config.yaml
encoder_arch: "res2net"
model: "image denoising autoencoder"
dataset: "gratings and oriented noise at many angles and scales"
train_examples: 98750
image_size: 32
crop_scale_min: 1
horizontal_flip: false
bottleneck: "denoising"
downsampling_factor: 4
encoder_norm: "batchnorm"
encoder_activation: "gelu"
encoder_depths: [4, 4, 4]
encoder_kernel_size: 3
encoder_stem: "single"
encoder_widths: [96, 144, 208]
loss: "mse"
latent_channels: 8
decoder_norm: "batchnorm"
decoder_activation: "relu"
decoder_channel_attention: "se"
decoder_widths: [48, 96, 192]
decoder_blocks_per_level: 2
decoder_block: "plain"
decoder_attention: false
decoder_upsampling: "nearest_conv"
init: "trunc_normal_002"
optimizer: "adamw"
lr: 0.0047
beta1: 0.9
beta2: 0.999
eps: 1e-08
l1_shrink: 0.01
steps: 6800
batch_size: 384
epochs: 26.4
lr_schedule: "step"
warmup_steps: 200
weight_decay: 0.07
Rows from block 3 of the encoder of a small image denoising autoencoder, named by matrix and row number. Each number is 128 + 24 x the weight over its row's rms, rounded and kept within 0 to 255. All counts start at 0.
After each channel's rows are labels from the 100 images, of 14848, where the channel reaches its highest value: "colour at peak" is the nearest of a few named colours to the mean colour under the peak. Only what is clearly more common there than usual is listed. The data: gratings and oriented noise at many angles and scales.
# c30: last pointwise conv (encoder.blocks.3.c3.0.weight, 96x96x1x1), inputs 0-47

c30.57 [133 129 124 124 128 132 171  56 131 182 130 129 127 172 115 125 132 129 126 123 175 148 143 133 128 157 122 159 139 176 143 145 165 122 128 203 143 135 131 131 129 127 148 119 141 166 155 189]
colour at peak: white; black

c30.72 [125 178 131 140 129 112 135 121 128 124 128 130 129 127 180 129 126 127 128  80 124  76 135 124 109 113 128  79 135 128 128 106  10 126 125 127 129 129 199 121  70  68 124  91 109 166 130 130]
colour at peak: white

c30.80 [124 137 128 128 130 135 131 129 129 159 128 122 126 125 130 128 129 128 128 124 117 101 130 130 127 139 151 134 127 136 121 131 132 141 127 130 158 112  92 180 127 126 130 182 142 149 138 147]
colour at peak: black

c30.82 [114 129 104 122 109 128 129 127 128  94 128 152 115 142 118 130 129 129 113 106 122 117 105 130  72  95 126 127 126 130 112 128 128 129 128 128 128 122 122 129 129  96 127 128 128 101 127 116]
colour at peak: pink

c30.65 [ 97 121 111 132  58 114 127  51 119  37 102 129 126 130 122 138 122 116 129 126 166 110 121  98 113 126 149 126 127 152 122 110 135 127 124 124 126  76 100  94 128  54 129 141 119 142 172 115]
colour at peak: cyan

c30.50 [121 127 128 130 145 128 125 136 128 179 130 127 125 128 170 128 129 133 129 177 130 158 128 143 115 252 184 180 122 140 102 128 160 128 128 134 127 122 126 148 128 129 131 147 143 128 138 128]
colour at peak: black

c30.24 [116 123 130 188 119 143 127 174 128 108 113 132 111 143 143 115 126 132 140 157  87 124 128 129 127 101 131 129 174  91 125 134 156 137 157  91 131 125 160 137 129 159 125 158 139  49  99  92]
colour at peak: black

c30.17 [113 106  91 125 129 127 128 250 128 121 140 129 128 127 131 126 128 128 128 126 104 100 130 128 121 125  95  50 125 113 124 128 126 141 127 128 118 116 159  99 122 113 128 112  60  99  82  95]
colour at peak: yellow

c30.44 [128 128 128 128 127 128 128 109 128  56 127 129  99 129 129 129 128 128 128  74  59 135 128 128  98 130 116 155 128 128 145 127 128 127 128 129 112 128 114 128 128 177 131 183 166  77 141  76]
colour at peak: black

c30.5 [126 125 144 120 155 107 167 164 118 134 131 168 156 164 113 174 116 111 128 134 210 101 128 127 157 123 132 119 126 140 118 131 161 132 127 141 161 157 112 105 143 131 128 129 125 127 134 137]
colour at peak: black

c30.41 [130 123 142 131 134 129 129 113 129 176 132 126 127 158 128 126 129 129 128 128 137 149 129 129 118 131 128 128 127 128 126 148 132 128 128 128 171 128 143 135 128 129 130 132 160 129 126 131]
colour at peak: black

c30.51 [129 133 125 121 115 123 121 145 126 211 128 107 100 126 169 126 127 135 128 165  25 176 120 149 129 114 116 171 120 100 152 128 121 124 145 129 113 114 121 157 114 143 128 128 129 133 122 110]
colour at peak: brown

c30.71 [167 128 167 128 128 128 128 125 128 116 128 129 133 127 103 128 128 128 128 100 240 121 128 126 128 128 139 129 128 141 128 128 130 128 128 128 141 128 128 127 127 136 128 153 150 128 140 143]
colour at peak: black

c30.92 [139 133 121 124 119 131 130 106 128  58 128 124 127 125 110 106 133 128 127  82  42 140 123 131 118 150 132 122 120 128 115 128 122 131 129 128  95 122 156 110 133 134 130 128 113  70 111  86]
colour at peak: brown

c30.30 [130 129 128 119 150  81 129 130 128 164 157 128 132 126 150 128 128 123 124 128 119 130 130 129 140  81 115 107 124 128 126  94 104 128 126 117 125 148 139  80  91  95 136  75  91 126 140 129]
colour at peak: brown

c30.64 [104 110  80  94  99 114 130 102 128  24 126 137 126 123 134 122 128 129 129 141 126 128 126 127 128 128 127 129 130 128 152 112 119 127 128 128  74  98 116 122 125  92 132 125  93 193 155 121]
colour at peak: cyan

c30.93 [126  97 140 129 141 137 128 157 149  66 136 128 154 130 146 128 130 126 128  55  90  71 129 128 154  71 128 141 135 133 183 129 125 152 127 158 130 130  96 149 148 111 136 155 125 154 137 136]
colour at peak: white; pink

c30.15 [129  80 132 126 128 126 126 123 128 126 128 127 118 130 162 121 128 128 128 176  97 129 128 156 130 131 125 137 126 120 138 126 178 125 128 138 125 107 187 158 129 191 131 145 169 127 133 127]
colour at peak: black

c30.8 [129 141  98 128 108 106 109 111 123 140 128 100  77 102 128 101 125 128 105 172  84 173 127 128  91 126  95 130  88 106 130 114  95 113 161 117  66  77 142 149 112 132 120 131 126 117 104  90]
colour at peak: purple

c30.16 [109 129 113 129 108 124 128  81 124  52 102 136 126 138 116 127 116 128 126 149 225 110 127 114 129 141 125 112 135 128 131 113  99 126 137 128 103 108  89 117 129  99 128 113 115 212 173 165]
colour at peak: cyan

c30.95 [131 127 118 131 115 117 131  48 126  23 104 130 127 151 112 129 114 128 122 138 142 125 125 114 129 111 115 136 128 128 173 119 100 115 127 136  78 109  99 125 124 111 137  93 105 173 146 129]
colour at peak: cyan

c30.74 [ 33 129 125 127 132 131 123 135 127 130 127 119 128 128 136 101 128 127 153 134 145 128 146 130 128 127 168 125 177 126 128 158 163 127 142 128 228 136 129 133 187 150 128 129 125 113 128 149]
colour at peak: black

c30.21 [157 121 128 128 128 127 128 127 128 214 128 127 128 128  63 133 128 128 127 128 205 136 128 129 138 151 134 131 128 130 128 143 195 128 128 131 179 177 129 128 128 140 131 126 133 131 149 149]
colour at peak: black

c30.18 [137 129 153 129 133 131 126 121 126 143 127 128 130 128 127 140 127 128 132 127 129 159 134 128 170 118 133 155 122 125 122 131 130 130 128 162 122 131 118 125  96 135 124 148 168 186 160 167]
colour at peak: black

c30.38 [116 131 126 176 116  96 139 156 125 121 127 126 115 128 122 118 115 147 127 117  72 131 130 117 141 142 104  92 143 122 107  93  87 121 134  65  98  87 160 127 124  95 129 100  72 125 103 113]
colour at peak: yellow; pink

c30.75 [118 154 111 121  81  82 167 121 112 179 122 142 128 135  93 127 149 123 125  89 120 167 129 119 128 129  87 116  85 148 105  93  99 130 128 130 112 120 135  79  98  91 130  49  93 128 129 128]
colour at peak: pink

c30.89 [106 141 125 135 138  88 142 179 133 171 128 129 128 125 159 109 128 133 116 128  40 167 129 128 112 165 119 125 130 115  60 115 115 108 129 126 121 148 167 161 109 110 121 110  84 111  85 114]
colour at peak: brown

c30.62 [136 119 143 128 168 128 142 145 155 130 146 138 212 124 113 127 130 125 127  84 127 113 134 117 168 129 132 105 145 157 101 128 129 149 117 128 165 204 130 120 141 128 129 123 108 124 128 130]
colour at peak: black

c30.78 [147 124 131 144 128 126 161  85 142  58 128 140 132 131 109 110 127 170 130 104 151 109 133 124 105 181 146  97 146 122 140 130 129  97 146 103 120 132 120 131 144 118 141 125 127 127 108 125]
colour at peak: brown

c30.52 [129 119 127 128 153 128 129 170 127 189 154 127 128 134 162 127 130 136 128 178 115 182 129 142 133 153 136 139 120 162 123 137 138 127 128 128 137 185 128 135 128 144 122 146 135  87 147 158]
colour at peak: black

c30.32 [ 87 117 108  98 114 103 154  46 139 116 130 128 141  96 128 114 135 127 122  58 124 132 128 115 109 225 129 128 105 181 117 111 120 120 119 116 119  98 139  94  96  86 146 121 126 217 189 165]
colour at peak: white

c30.1 [138 122 182 132 128 128 110 106 129 127 129 122 130 143 123 124 124 128 128 106 205 128 125 128  88 118 127 150 113 125 128 129  92 115 124 107 122 130  80 130 110  52 105 128 127 212 137 147]
colour at peak: cyan

c30.13 [141 133 126 126 126  95 128 106 127 153 141  97 113  94 140 114 131 144 121 176 104 171 125 140 125 108  85 175  70 127 136  84  77 119 116 149  76 120  91 145  90 125 135 119 122 157 146 132]
colour at peak: brown

c30.86 [117 118 122 150 135 145 131 226 101 145 142 102 128 118 180  89 121 107 140 158  95  85 134 122 171 105 134 129 126 104 216 133 131 171 118 129 131 106 103 145 162 125 130 152 145 130 109 127]
colour at peak: black

c30.40 [119 129 117 133 128 127 131  98 128 127 127 130 128 134 160 129 129 128 127 140 130 128 134 130  43 178 129 128 121 143 118 100 129  83 127 131 125  70 244 128  12 129 130 103 128 136 151 132]
colour at peak: brown; black

c30.88 [128 117 128 127  90 128 117 101 128  77 107 128 113 128 100 129 114 125 128 113 131 123 128 128 161  57  97 120 137  85 138 128 123 144 147 119 128 144 131 128 132 138 144 137 105 108  85 106]
colour at peak: grey

c30.3 [130 146 124 120 127 111 139 128 126 234 127 123 134 138 160 138 127 133 123 176 211 228 122 129 100 152 123 164  70 134  94 122 117 108 118 132 124 127  91 127  91 119 129 119 134 147 138 146]
colour at peak: brown; black

c30.10 [160 146 128 150 152 151 137 131 127  72 132  96 128  97 140 114 128 128 129 138 176 113 189 123 135 126 150 110 128 117  33 140 128 131 128 108 144 127 128 130 128 128 134 142 130 118 126 126]
colour at peak: black

c30.83 [168 146 142 128 128 134 130 119 127 255 125 128 128 127 126 164 128 128 128 121 145 127 128 127 127 153 153 152 120 148 126 136 153 128 105 136 136 127 128 128 128 141 133 128 167 134 172 151]
colour at peak: black

c30.36 [128 127 142 128 128 128 128 129 128 129 128 125 128 124 127 126 129 128 128 128 158 134 127 127 129 129 128 123 128 126 124 128 127 127 128 126 128 152 140 125 128 144 129 129 128 114 120 120]
colour at peak: black

c30.9 [100 150  76 169  81 112 137 103 114 122 117 127 106 129 117 130 124 128 128  70  56 126 163 128 119 133 121 115 143 134 101 122 119 125 125 121 128 150 158 134 128 100 130 118 120 156 132 139]
colour at peak: pink